A small image captioner, trained from scratch.
Model: 6.49M parameters, 32-pixel images, encoder arch vit, encoder norm layernorm, encoder activation gelu, encoder layers 12, encoder width 128, decoder width 128, decoder layers 10, decoder norm layernorm.
Rows from block 7 of the image encoder of a small image captioner, named by matrix and row number. Rows with one number belong to one neuron. Each number is 128 + 24 x the weight over its row's rms, rounded and kept within 0 to 255. All counts start at 0. Numbers have three digits each.
Before each neuron's rows are labels from the 100 images, of 14848, where the neuron reaches its highest value: "top examples" is what is common among them. Only what is clearly more common there than usual is listed. The data: made-up ball-and-stick molecule models.
# fc1: MLP up (encoder.blocks.7.mlp.fc1.weight, 768x128), inputs 0-127
# fc2: MLP down (encoder.blocks.7.mlp.fc2.weight, 128x768, transposed), outputs 0-127

top examples: dark backdrop; space-filling
fc1.732:117175116120124129156110144097112125123114134116107173162138125127128129133132125163149081158123110136123143165168111133104159142084113164116148126121119092095156177092142102118125128111071133138118114119171163136134091146096129129140129154103135120085118140162133081152186107152146142132095121151152149111117120106118117101173115105160143066136147134088151161112128137136135163092148
fc2.732:130105150157127097130149122137146135119121109120103114095122166115106113123140149120102156099119111115138114114084118112155129099149128073121135121158152177168112101171126133132151117145197121131159115102064132124100147106124115103100153090139121103146138100114123174151110132117133120101136106144170117132147139148115141144120161167102185167100115124146135108184102130093133107140077

top examples: purple ball; dark backdrop
fc1.503:115105152141112099140105114150105125106113108153075125162165146107134120113141132127083102163129168143096150162103118131146152186088090169165156082109128117120173152118111112137094138132133101161120128121136126113093114132147170149123128132159127124173092160128112136151149092149128144114124070145157077129119141123096161144146087128145135130134083105139126155100088135121144128111119
fc2.503:102150102130135094167105140154134133098097158102136163108076121153119119139160133100079141133127121136093107175115143122141123090134122146064142094116104106139123184150196102100135153127133124136100109152105139141083107107126118131145163117163137121146116085189101163138119118121103165112155121142154139150143133118137083129148118150116150169114135158118127140132132153124122144116093

top examples: red ball
fc1.593:128106148082094147120112147139115125167105082128117127114126086104152121120132141164160161164142075142112130127127107134191130127117137127087110109144104123110156080137129124142152122162111091129149126131137127141089149114127111166099163167089120140156104158147132117124113090133164140152142128150139152138132157111110111114128116151137142090087112114095186113169120124114105089193112
fc2.593:113129135178150141130113115159136117091144192111097140085104125158103111131132145154105137102124139110121143129153127102071127146145121145186123153100192102130093155100126160141106150113127163133113144130094173130148136127116105121157100110164142109107113098086080158165124117103108083113123125108121115127092128170147112100111149106100124112132148152136131138092108125130136154092153

top examples: dark backdrop; small balls on sticks; balls: ten
fc1.224:147134107149112111131126093099158136165134102111156175108141167103148124171120087116158123099097133140135133188143120099161160153123110133113104094135120154143141116133130139113141151121106164134131164132143123183150133119130123132094105140115151150109137157104149146126141153115130101121063149093102130111146136096128154128121178123140130142105137097134120185212117119163142106140104
fc2.224:088143126134130135088115111101089140091121163152102118136107072146128154101172143120117132153185117127148121105093147159099126141127105113158130133147147144146118119115142123156106072106132124137095118158142125100071109141102163144146137102132106122179139130152107139150120107154162127169188110137159104108114127161156124146133084134138127125158156158118147098075109153110121139106148

top examples: balls and sticks
fc1.334:134119147081131102093164116124115111141153148149132182141112136141165122125114145140112096119122138107127128122117150126151118160152128149116114136087116154096136119159155107168125144155128142116130109178103128171162195176127106123108122170111122109109141125128163169134113123159099152157112112056109145109077113118124116126101108143149111114068120095105122165150120144128123096099106
fc2.334:116148142130140143157091127115166182148102125114138085125136110152093145106137109115151129168129144134147102141078112135125108071100154126134138105146092108125097132158113202064138151125103140109110119109093122109112105119161128104152133128133137154164105141149137135124179123092143126111136178138125158150186149113117121142119136133109138127160127169156116103137097129135147156174145

top examples: red ball; space-filling; balls: three; balls: four
fc1.396:171113108162127136125153121063145177126165134116108090164153133125110119137146088148166126180097153128111124092111088155122125143118119148131095101182138104137138162102147132141111119144119125119119150107112090131133138137140145121138177124113124103078106147165138130155096134082083117143129165116121121137126113155094113138123126170111127133110105149174103106130126115105121061157117
fc2.396:113135155108153114094122129201104118145078131124138132105072160102182126119105128124096139104172097161100122119140126121115132097130124124122152121109117115105119113131104126162163175136110122123135110125140118131110111075108138075109122105149116185167141111117110140137136136145161099089144102142155152140122124103168165100121143081114144140147131113081141135108110088170133155121124

top examples: red ball
fc1.372:137122125122155080124128180116136169123089106148118133122095148126114104135149125136118108163103149124124156127143122140139134120080125150186138127133126125155128150096156097115128127124108079183160109138146098118129156180118120127144108151186133099125118154164076187109126099121149109167134166178166113166160156118135150091152139140113130106123115137109140125111119114143171147115135
fc2.372:115136112176135151117118141152122115170110139151112114124139130085127135138158139110145148119149166150139134159148147120117124127152139134101150074077116131064142135122100120113157120150124154105075123172088139154087132075130162145088101128111134160115124144155150119130121125109126151093178113095078098139089106123160117158095111127092153125141120127113138167165144113136094113140157

top examples: space-filling
fc1.319:090106167099118115091160135126134130160085153124105132119151136124138116159111116123125118114124136187140137127091153133168149136136134084129122154157145143135131150125142160132098156070093124123133115151116148167156089144137113123108160108118165149141134156143174153132189140127074111111085057101158127106117152147162093128124102129141087122125138147135127151141164139124126143163121
fc2.319:161159119145165099111105120104123138073147133165126141145148101134158122118135129126171195134152118129109124116170112161070083148125078171111134134114092129134123152111096090146134114134152107149160138117177115097144150105117136132166118151139150096148122121081118117144098099131143130105159155121147117105118103113095160119115131148097167180088137140131108095110137125124145112113138

top examples: green ball; dark backdrop; space-filling
fc1.29:127096144095126145122136146113091135211104114103154144150074158135117131118097116158085118140105128115142114169139162152114149167145172116139152122092087150132109102139107137108118122124158095103143113160147116143126143117123130110105119129117151143118101151094130158103174111140143106160109117155156126146130113111079123081108175140129139111174127117130135094125125101114189099149127
fc2.29:124142109137117155129158118110088117067105113129088115119115131106138160145101161121133175107115164146117143075116106082169127123127097112097102113164132096121091108121142126146132166160110190101126160127137135111131100084096143163137120135133118103122116115172151112107105086135135101089121110141112106105147182149138122131085107155131116125093128142111160142128135099141089156116104

top examples: purple ball; balls and sticks
fc1.138:130116126102127113120137122168104117146119162154141117124132169103129121151138130134114147141099099151088140127120136174140105133125159140109159105098138142104099161082137097159119136099089151118110137144094101145127114146140143094124161140109151162157133160083119134165140068091125097137143122139115151154112146122149096128168107145116099179080150096101167162098137085150102118177126
fc2.138:131181112133118164105144120135155127155161140111138135130123069143140108106116139094186139144162135105182120142137087135110124137138105085103083187182167129134136121129128142117129096123156115123150110134161164152127196134133128138135141097122123130067116103130121109128075152147128164124147121107124154108079098130108158148101124086135108111147111129103137132132108142112133119129140

top examples: balls and sticks
fc1.140:109137128135137123110145171129123084136131075137122117101107115104113162114158149093137129140094156133159142129104104124133109069098109124119100159168101110119183137149126124147118084102087144112121120141156094138107125102136088122110144167103127129108168134156118138119091126154124110105104148100142168082125141137122149111130134143103120092117198118136135141139136058142109131088091
fc2.140:153096127102134122115120108104119145128144165112107137169109131160135070136096124136140109128134108112120132160142107157144093135124142123106167108111143117110093128108091144129143126113153144092164128054114140160087098154143127131112105131144132094144091112139155131137205133146126118116131116103125105163108104155131107157104105137127135183137053123143086096097109119123136098115138

top examples: space-filling; dark backdrop; balls: three
fc1.437:128149192163145122138171118136113175121131135166106100116140142169150138116125098149114120138156126143152141151152124099120105169097127119153136111173110162120085136104100125158153083116145126127125145061153137136084101126115138117074116141132093166100089128154151114139127129121155132105153136128129181104110121143115121122146103183113177116090153123120150128112151135129126094116105
fc2.437:146135052143099135128112158119133094151126136097153161144133098118092098116093166112131160139109134167108119139107128159158132112168118113108138150098125106125205100136177176147114170130121123135126137175111124115143166116162135139156167119109157148145169157121086126121102127150108133136128111141139122187136135133150151124110175110140105145150121151140106145136114128127137156151156

top examples: space-filling; balls: three
fc1.430:130132130101100073124161112099161128117171179182144137105131152101141107126104122153144111125133139150115120111087133151129110125165077097177111116134131121148121115190118160123113135152136112186136123120126096133139093095120093080143114108130123140146142169085157141107146113113095076151128068155144122138150130155098132118136121121168114102138125115138133140156133114151098101137121
fc2.430:139074138109127126097147124112152133103138137091122115112121129161099116151151113150123138135091118140151130121145125131049086078126151100106161136141118122146154131093150107131144116104128096112077121121126122131134092101116102122140130148143118133095105181162097119150125144168117128123147107126090114164089088086109134104131106117108093093083089108130127109099170085098152115147116

top examples: small balls on sticks; dark backdrop
fc1.167:126138126165080119074117107113095133155092123126099139171133124113161116129156104158117160159164148158132122124167136102125139143095173116149105150109133143137146152109125160132127143222116159144108118142108161115129155128199108125168115178127134144138099123122149099123119134177126112118137143111137125122118142108093163141134095132138140140162114135091147093127120157130101104129149
fc2.167:155139164163157122134112146178140137098143163143187107097146095190102153152098125087163092110124123083158133109137097117118115163146091137149112117139124126124123133137123121119158133103176122102122081146122122141107148139114142134122133142138113096101151169114125169136114115110134115117091126119140074128126154127147140103072161144131103087126138151165152141168124118122137182128136

top examples: small balls on sticks
fc1.30:139135128124120131162123117129119138120141126124158110117200125133121106162187094116126108123088118186139085205157155160114106118144111173151145084126129149146141101148127116116142121138124157099153132105145145129143156125172141125192101113116096137113136127105125154119112085115148101134099116091153138149163157131104168103142150125137121133125130136120118088093110086114118105145146
fc2.30:099128133112104129103160125144122103117100105100107131166069106143105139098107167160136141139141142113146152052083077092126148143118169103118137167131142114110112158119122136109097120132154120155124110134119097113136060134112127098117156122119143139169139129153158128143152149141112166125133136134097114109076107132140084168102116140114116136122094138152135160156128167152143159121158

top examples: purple ball
fc1.345:107103102182124176124146143099127102135157134155113134139091172154142133128119147073111134096136122162105194166172136118124125127147150127157094122119136127065146151110112140145104126119094117096115129149096164121124148134089173110120095162147135139173133127074164134107136129104144151123144153117161128121145082108140152084110152130128128119146136125119130081089136107118149124122134
fc2.345:151153174109151119166131144158140176143112123060151125125186119140106116134134134135133170147095105118168127158104149145150131126180133137127158088099123152149142149103133133141164140126169133137141113132153112186180128162145109148141140152133128118120129145154149080145151141154117108156115116144125127143146178137103101139104147120147110152157143144116157172146096130081125126170139

top examples: small balls on sticks
fc1.205:127171170133096098158108112140112138139171138084100105151142109055098156134162120105169110096161107118155135143127172149120103137150151125143116143128112142101134139168094146119113133091099147111143105097126146165130147105099121103107128122137128156110141156137126148156118163126176140122180113096126133118152126116114134127118134113082122141105132173141087115174110104137104077146109
fc2.205:111086106134153172172163166135157116101091142145146110175139124163109117110094124145101163168110136150057122125103101094145116129118120136148133147116121121108117129103152118120135154140172140138086160156118145108121139127157112156111164140133125114078145142134138120100156074154106141134103137179121140118146106142159124141144122129150129106139145136130142122109148162125201166108158

top examples: purple ball; space-filling
fc1.222:135140168125126131132147117096124129122118140094138148118144144119131118105158129114095138154148155121127131148128097126115123116159112112150107114132104164111114109102133128159128186108079098104130131131063169144126167188143145136141111114105146097111154149139131181150133114141158137146127167143130127154121128135141140109107160075078152174078128114091129113093130165137169076162153
fc2.222:127145086127132141112110133126125145113132110171125131118144112131122151169120141121172093091124122145127145101167127128105134149111135161112160120149150102104149135143140143140146087147177164115115134159183104125138121100153116146139140130178117136175100133161139090092140105163037146130117113126127119081128132084120115138126080144179107111160119139106146136105095096102144131111114

top examples: dark backdrop
fc1.181:101138144074068148114110097094152105146120115094152158114117109137080165086150147170167175149116119110117133107098123101143141131135136141134119101112081171098167125134127137153101146099116156145153138112135116103130118148099157116129094125141142164123126123138084150108126113115174137137143179140133130104123113159130105149123149140134099163130151177155080171131160109112118121128126
fc2.181:146153108144141109112098133187097092093098133136132135118140096157099082137086096126095093126124139159091130136151149090120106109060135089145114121116112101152091166107132124150139146153134109130088090133100158164136158127144091119114150119142094148105129133131154141124104160088086139139112119150099119127093120083130095118140119125114090120111091137111153126095123132158124116092154

top examples: space-filling; yellow ball; balls: four
fc1.440:110110132115094103118156117106127098134159116125108125109181133124134143127102129105137126115120075140131124087159123096096094140120166126166131110138131142121127087121096152118171138074145130133142108127134134136078125098101153137117101130144104157147085142173147118126161104107103083139125163171133132133080150134100162109163082128113104140144134118115192110133131117074143109087137
fc2.440:138135133102149123132089138116130125139092156109132153148083104139117135113132100140096118143123171124121120160103151151164141124149133139123153153110109102160151156105124106112110095157087154122125153109152096159161149156172112113154154093098098101112181092108143152109105143145173130133140099119128124127171114133132129141093152127123161122117097137146044157082102130155113146146091

top examples: space-filling
fc1.194:122128156159105133143131097103142099160138151131118156163153158123126150134101112095091140181124110124144148124130159184150144161157125103139127140134128172117111118175135116127126097138149122107119102195085109123162124142085115139100141122143158116121110139177137116158161123117123137113149122135078142088124066146138140158125102169113132133134154136091148107140068128110172116128119
fc2.194:113143081123108092098170119147134156108151114150112107137109107121141090116101106164103122145121195144120117132148098091122137091131155170124104117132124129102136158119113103123110161092122147155140171087193125127086121130129139110157115102113107143181150127127100158141112127144181129151086129124147149162155168099109103139118122126107156132117104124172098133114136178139140120140124

top examples: space-filling
fc1.208:125163131106114119148116115154116130108134166139133150139102133132138105182157092167102136166155165137136108140105147125134074115100100132096127154112140180117189110117137137147138145128116131074116124150075107053110135206171137104110133116092143151106142142131089154121097160141131116139150141151161097128132175101132132127122130111128136107122109140140111128149130101118119125127139
fc2.208:100131143106121116105112143104096121094120104136166106154155149149106136113163167089164159124095114105166119134128133103121152102151155110120136085152146140167087131140150122140161095169130127136145155116142127146167179108147146126180159133160124159111136143121147145092141172145136097116101102093115127139102097127129137189110171121186140116152131146115126159111081133138135129139113

top examples: balls and sticks
fc1.309:101130166111116143126106115082169127107155134098171129099132165097152126073151096125123135109130099193123140128106156134113101122098137126154114112127149111080167133142142122152142145182103098104151121097161144139114100123143125117096128111136121080119159119115138136084184146160135084158143133113119102157114111131114124124145139105145107088155128152130149123128166068135116107146148
fc2.309:110121078101128140116148140154110157144075113130109090185149097139131151159144160110114101154130159058117135133162139151117123158162096144125121121101144126154090151129115136103081108102135088119119145140075084109109109106095150141150133152121098129098102122158134122174109115123116113076099095165142142097124118109100120112118111133131146166111117103134103123143110142099136108133101

top examples: balls and sticks
fc1.545:158117089142116169159149135107153118134091134138134044166130138143149088158116152124116075155083159130087113123118141108116129187161110120135140049138122134171102136108161167098120128135116149119087142119171120148104129156122139127092131126126126162137130128140119120121141110123150179102113150131103150150109083119144138124100132151108138099110106121148145111113138144143110124146138
fc2.545:139135144116077099136125093145108163087114114108088220093118140106067122111133106136112130139142119135139130120151145130140118108124107129138143156135136132096179120139142116170111153082097084097170132112120107107116114103124111152136075175156089119104145134135118111128104092124137078137151112113155141092134128128118137132148150124133110140133166108116124109129158114112161128143077

top examples: yellow ball; space-filling
fc1.267:122115140140143174116129129097139134159132175130132172141158071088103083106136136128132120140130158102103149091115131109101096152135110132101141128068092115099156149080131083139109121146130159140086118115095133169139154097101097158124116088152099106136095106103173120166154103110117142127111160124151128107128151112121144110156128125139120121138112108121132136144084107115150084106169
fc2.267:128165103111091098150113134153147123096117061085096082123117162114154136148096113125106105106095095123134085140101122151143134090133142133132116119185136105102088118165107155110132102111107080111151122147133140102097132137138110091125124155105126123099161075133076111084113112139133110133131111120091162134105081128128104140103113120116154114147139143118103097122134162118137159153107

top examples: red ball; dark backdrop; small balls on sticks
fc1.586:108102122117130105139172145131183130131144150123115133127134106134100150113112122136125105089140134113142125134068133167147154152137127116130126098159089173138099064135082121150119137131150083111094151152110164142151141129146107131115082122163124132140148136071168106140107115089113159137150148089087144139143154105141109136142159106145123164102143130101164087114082099110107111150130
fc2.586:110131123130098149123101150144119129163108110147090113149127160074180154110142103131129124155130135147119150157160155093099088110130115115122123126086163088150085171139130134152151145146140147128109124117132070130087121119128134132113168122105164133119108157150082140123151140147150096119141113175135152131126109157099128126092094138117102103149111109124094156060172130163144093137136

top examples: balls and sticks
fc1.368:155128094137140093096128151125132128093119099101133128117081121115138130122141101133164118162103178104115118143098093133114146126153153132125138103155101084172113131094122136134072163139174125091135150121126130118101144114152198117153091166119131130140144136103125111141159177175111099144133119169092134173119153118073127153141159111123114107129139139111135129135135102122075150132113
fc2.368:085125144097138140150132117120103143193120160164132132134176104170127130124131144130138140105143073164159140111136155153148091128129100090141118111104142158089138138126089128120159094116115145165102114132093083164142136141110036132114168116141109119104130126118152136097129107090138160129126140129146120113130111120163163095116099130110151148142119093156123101094136133147158116116111

top examples: dark backdrop; small balls on sticks
fc1.584:081151081156137143147118167130142140117164178142121145120163136149146157162130172145073158092127142147101164152149129075130131098122113143146126120155138140176124099129125127138111128094152130128163128177118139132120156126132119123133120164131117154099100133122124097126106123143119132156140173117157097149137132146161153161145153140085160168136163102121136103144152075098120088096112
fc2.584:122097140146139076131136121114104152134097105126161104169132145092108126089143092103177138141115121136164082135139135175134110159137145153116160141100097137094134152101147165163147129159139120123134137122152097084104113134117182120109149098123166097138185123145137150145156140138143121136089099148113131116148139147096134122116161133154108086132068142151117154113135159147137144180119

top examples: branched; space-filling; balls: twelve
fc1.652:152102191139123147114134107141151114111147122116164141136152133163109138123141126208102123126128118150133115104102155123140088132145154144120147108169133147130127131106145128109137123158133116160093151135178107175105129114150137163119162139157122135107122169174066093112134121092128135134103151139101109127138137130126137136109109070115163135132122108128077145150073098169149138130161
fc2.652:096114141145141151109151154114095153104137138174187112128127100132139138170125142103132150135139120132136165156163102112094166127126122128084110136081127147104133122155129180147122111096165150140152126131125137126159094168136141093140132103104131128133137098128213188136128161160111118114132074149183154131129158110160146105155130152158124133148130136118106128128157129105108141124129

top examples: space-filling; balls: three
fc1.102:158101086141147187092136132100138128134098114096073116089141108125100150130152105100180169119148098132109133106132133133149173136111107105087129105136131136102130068134117109128144137128146127169132138125093118112196138134137161159137164161144125127142166133104161124129106122121145113106162138107090134123129160091114132184091115140154105179128129149096126110119128117102123123130145
fc2.102:102138121124140088147166127156123135118103103120152142132141157172180121136113117169098084105088144134183135136149119109132126115121146147140115147158161144108165188118134126127107108105148129093137109145127152112076156130146088141114119147101133097106128132162134141161151137141135147124110091131174133177131118129126105092132162109142181068129140111167144154161136139177118135144121

top examples: dark backdrop; balls and sticks
fc1.587:151119126110162131100137116125156117202134120126110119102145126165086128140128130153159150161117093200144109111121070127138145113098162120107136099129132109102118154098168157134110127120116138085114118119142119146122163140108131155122106121107109100109135149118122135121138077099149096181066113100127170144125156146103108151094135121138088156164098117126131103137125109129146166104134
fc2.587:106083122130115160113085130113142124114168129107142109100128097094155110114135122082104099152161136114141169083109123106102116149111103131126115131132174114150128095157062067121137105147131121153133137151109123140137103159164166093112158112136148151172101155143134128120102166132140184106149134144146104112118118113100126129147109130178169099079132139134123156155128114100111122152121

top examples: yellow ball; dark backdrop
fc1.61:157101126106145132110138122159141089118134103110128108147157166110107129167107131158165135129114137132141125133115179150135143150142156123103139128080120135101120139122140104177123157111119151133129140124134111109162118176182130146136085160109130149098139138083137107122136153141144123125092122153121093108190132119150117114134074135134121143118073108168165150110135127065177142162087
fc2.61:100132125128124127124135137113116199142133121154122184107073133194126148099148129122096151143121121136099127110126109056116104103105127150136103131189145166159107125146136174112116118117124129122129132129111148151097135106141102143129208123143125111164118107147144145132142099122116141112149152145124148136067133110129168132122156148120137138142163151078108125124119162148118135100150

top examples: branched; orange ball
fc1.416:133170141121163113103121152118135117105175112058133134133146081108143130160092113152130111136095120130148096151107099127164145163113185102132114118122158142136145133146152118117102088119131180120112125120113149124110125108179129140113146096112097097120132139122092112115126143089153103134094154132147152109156143082159141121105061129087141137108134143105123155139079170118137104132126
fc2.416:139115143137138147153128130168120160177116167156131133119192149158075095116152132113164185123110116159120147091167133095114127121150137175134109091168142144106102165131098143118144132124137127147155160101112147180109109135109139121107111157101125134167145122136153145120120117126123143141117109190119140141076150147108082116099149126161123109138151124137134132122171136153113106114088

top examples: small balls on sticks
fc1.117:140165124091107153130149173144126095159096123100103133147132150166104155163101142133131114143139108124124147121154117121176133145108141123135094068174130119111143114125097142146144126141109134152117077121117097093167174100169126145134129161107121122123111155138125119147110123175114123108138102095122126136145161160128112169106107111110187108101111106154158181112159125120158083100141
fc2.117:147134095148125115115090085120158141110130176156131128098117117116159124136146098108134127089131102129134109131139160120096153115153120163128151168099139109171118146129149132110143128117138133123180136129126153142087103165098118134141134114136164122131166097116132119106141184097139140181157091178092118140136128082117144090163155157161088161149150164117107080119114150153117133160120

top examples: balls and sticks
fc1.510:145111145172105139139117125081115119114129139138123160145122142133138085200157095181130110175128115174138141131136133180129120130169131126149109092136123104125140171144143108109154128132120148111122139134152163111128156164113124119078160141081111119123116128170133106141147140135132084150128087113117163143135169137117161120133191140170142096127130138112166131151126120121093158160156
fc2.510:163114111138142089142150166122111170175092124132118087106149130112112163083103159118110138116099112123129135120132130069153107145103163112126126167148152133095104078148097145110127145126132116118140108130071129130111085089119130127141147146141090169133137124106124093113111123077126139122124172139107108097135151123144091133107088144134154151123163130128100094157127147153162162080135

top examples: small balls on sticks; green ball
fc1.257:168113111104132117150129115118112130128109141166092100148120157155149105171149115136124137138147100123140102113136169137119089152127096153189119107143112116159153162155108147122155100117121154067119184105154112101198109135152091127111141143148129125117138160159117138152156126137151153126177122102135141124144118080160128084126119156135138099120144127147139112137081090108143129097097
fc2.257:127125123194147134098156120130128105171145149088144165104097093132107162118090160131128159093115136113134157168127130137166161100153133136128144144149145153131114103108151111101089157138116107151112090141144128174128147128092126136167139130088142126171106093098135126117090136143134123130131143162118094114107162150094149125175119129136114145112140143087108140102151163145151138161191

top examples: small balls on sticks
fc1.361:138118143145094123150136170166131104152130078101109110171143149126090117176109132088163127132106136111139131136118114129097089101147112131135137116085120168107074118134110128112159102144116165123154122102094152103071145149154107168141135152147133147070122147090134123116129166128099113158138104161098110109114160138134159139156121088121123174132140134095148110085118110122137152123155
fc2.361:109124096124157131060124079124136157107156186124157151104129112149163109113166095110095150099151103184106146102161132118119148162093131114106128149156156101151117137115181156146128109116142137133101135133151094131138093112126100102132118103108101089135171152125124124156155140080142128129095127125169146117137124113155125112130160120134130088167136146146093148133173114135134108126097

top examples: dark backdrop; balls and sticks
fc1.738:134163067109120139104132129129132101061131107117137133122144111141140146104124103133138133123111132109111151143095127111131100180138147122153105085193118159147132148137124129103150154088134144102114156141128140110119155148154131126104083115129135119166064130151117110114147172127109135127151146150134121156125116129178121097104141164108114095096122145074113123177111076119096141108169
fc2.738:121115165138096110150148104089107153146143146131129132114135131114108100155120162151120138162124120161149104098122168142139126127105141107140113106087178062111158157164095121114140121170132122164163098129145147130122140107137137131156171142175108134098183100108098154144088090139169103147126118145121136126119126169098139159184118120119145139148103138147147127076151158145134102137125

top examples: small balls on sticks; balls: twelve; balls: eleven
fc1.718:102102138093146110112106167190170134107149138126116110126159127099119157150098117087111139144125123133125075145152125124116125143115170104159104127116113137152130159142115140117108097153132105163111113107144100072143090122153114141070093096110100136148112149073114106131139153142098097133161076115101087154153137146124167091118145113143120103126137125090131101166104141137115113132145
fc2.718:117152112134178152131105133075122137107109133148113126135116132109157095091150123116144124141115149152154154122112102149137152113115117140132188171191113111130102142120113148127136158125145122102132138143113122164146083098106098110159132173136161104103142113174124194090123128096156138103147167108086168146099130117112126098159114117103120166134086133145137159127166148119140102139100

top examples: green ball; space-filling
fc1.391:142191120144094136091135141153151146111162134102138127142156149112122176122125115139124135123128148146105060121110107109084145139130109134162114096115112124108141145129142164106123115088127145126100082107128141158126098091158158131151098135126141106111184110159159147168124098089152122109138129104099144151105113150174162122141098125133056093127100150113095112115141139128120157139133
fc2.391:148120110073127105099117175143112104103137111158163139142081136134101143144139104046131127068104155104121126116152126123162117196115151156126157137114140171106112092121110101125125129148139100123147126106151119079179118137118127131096124124130102143135080183119103111105133128180110127137134115153137098090125121107112144127131140142105108125105092112112117149116139126136105107101132

top examples: yellow ball
fc1.451:103140110108164159125128117141169143150141166112138178126136101166103115133143097114117141180111146156114098105125092127128115177099148117102143116097152091161070130142152110146140091119107156117125163142133154140107117109115128137102133127153088137098151151123132117099097112091138098116092119170102144134173127162125125160096094140125156115094170117097142127084117161100132114138094
fc2.451:162154100121145108152123176149107157126138144105133126129143160110103102128117152146132128098148107119146169150096142103124122089126126155083141111172148110135141087132075112145101107099094153141144129133151120150154108143126155177165153109156137150117146102097113119106077163095148162131181147148070121126148139093147130097139151137132106135135114080120138107129170132105092152112146

top examples: red ball; space-filling; balls: twelve
fc1.57:078152126103135122088120162132159140124125126142143144089123097140100176145115137143147137146123125170107150185145137104118100125138104124138103139118123114153117124113108150097094158132143118140108105161112145066138146165172105143114088142110111138136157093158092142114100112128144167137136129103136131186180095089145182133114136107142147116085170124146108135133115172138149143117120
fc2.57:145104111165138117151153125113109092140119147122052119122091148139145114117144109167112141099086121094136151114148155160101156126120078126143129126150150101098140143112112160130131128117132114128106089080118080154101099082108102114140128136131161083120152095065138156130125120104139096119124099110133157134106152126096094087139150176111111133134107130140156123107169113113103157133111

top examples: balls and sticks
fc1.700:103095119181122114134151128151143152124135126100083171139141132154148132119110143121094113172094139127189119134147137163161093072116117140158115110143143084080114122161099130126139114136108142149140149129154153106154139146146129134090141121158115144104141185175112095101099122133102146116116157146096134116114105130130131099107148149144117128171139179168120142118092135121154086114098
fc2.700:141141148117153161122119132153138133147130122109157132131152117143105121136099147124111132116158125148054133124126143097106162163154155126166097142141103157155166178136113108115104136146118103091137134152172128141116161131123109180175136137112117122145166112103165162177135161141122170127130133100149161164156176159130125147132112104113135168090121115120118128133144149171100179162134

top examples: purple ball
fc1.649:126121138123092109151132097110139151168139146120100115132111162155073123152101112141112119108147143155140109132108165137113106108104079140133106125102108140093128172132101131118114143146110133118141108120118170068168125142126129141136169120148132190120109157154081101139168103102092139106126144061136157151136131091124119151182143122125094133118171158110152114124127151133160105153151
fc2.649:150106135162116151130127158162122101135131106112146110098196139107129100146146131148081131130120140156117137133123085126100132068145162126122142115151146109135149110128167151169131070126132155133121160153154110158107135087149110174133124108111156124157138131157149183151148070139143106191130104115116106115129146134124158137130110106143145161145090164141113122155096127151133149105103

top examples: dark backdrop; balls and sticks
fc1.711:100112129143134154139117163126127163129108174148185088121162120131174120119155106137139085181131161157138151133125148137101121135176125139150122106127142134163132117106124112121169121163155090107172124141099173094093109101116170102126153133152133116169094094108090136115131158114167092121105122112123133150158117133158114119093130175096125117124091099094143142118109135152140109138135
fc2.711:124114111141107078128150089104144115111137101124070122164104125153115136152108160140135202085145115103107109128126095145148107122099111127082169153118116108125120157132140130118082100110124154156100173146150073138150123183114087146140111121127096155112122146153175126148123104154118166134156127124122113089121101110107127133175127141100119127100141136170106109109116143125124154140117

top examples: yellow ball
fc1.511:043096146133104122135129136113134143140114136101142134148147111138118100131122114124124159169120144142113156088104105120175115158143069138118089085122137132079125101131127129186115116130114136115152104137119116112097081122164138100108115192110143147090122125094141100121130119162077161093163144135139096126116111123154120127113155103144117162101109106141142152134120119159115163112155
fc2.511:165137111138168139115118134143105165133158119119108124120124117149095156149110111117145105148139106136124137150137143144101102109103157113151126142130103110131127154109149110098172133109127149111115128091134100111148165118148117141165144099136140148113130123167132140122186145122145143181135165181130139099138166127105171126166109142114174090176164097102098104081114146151173081154093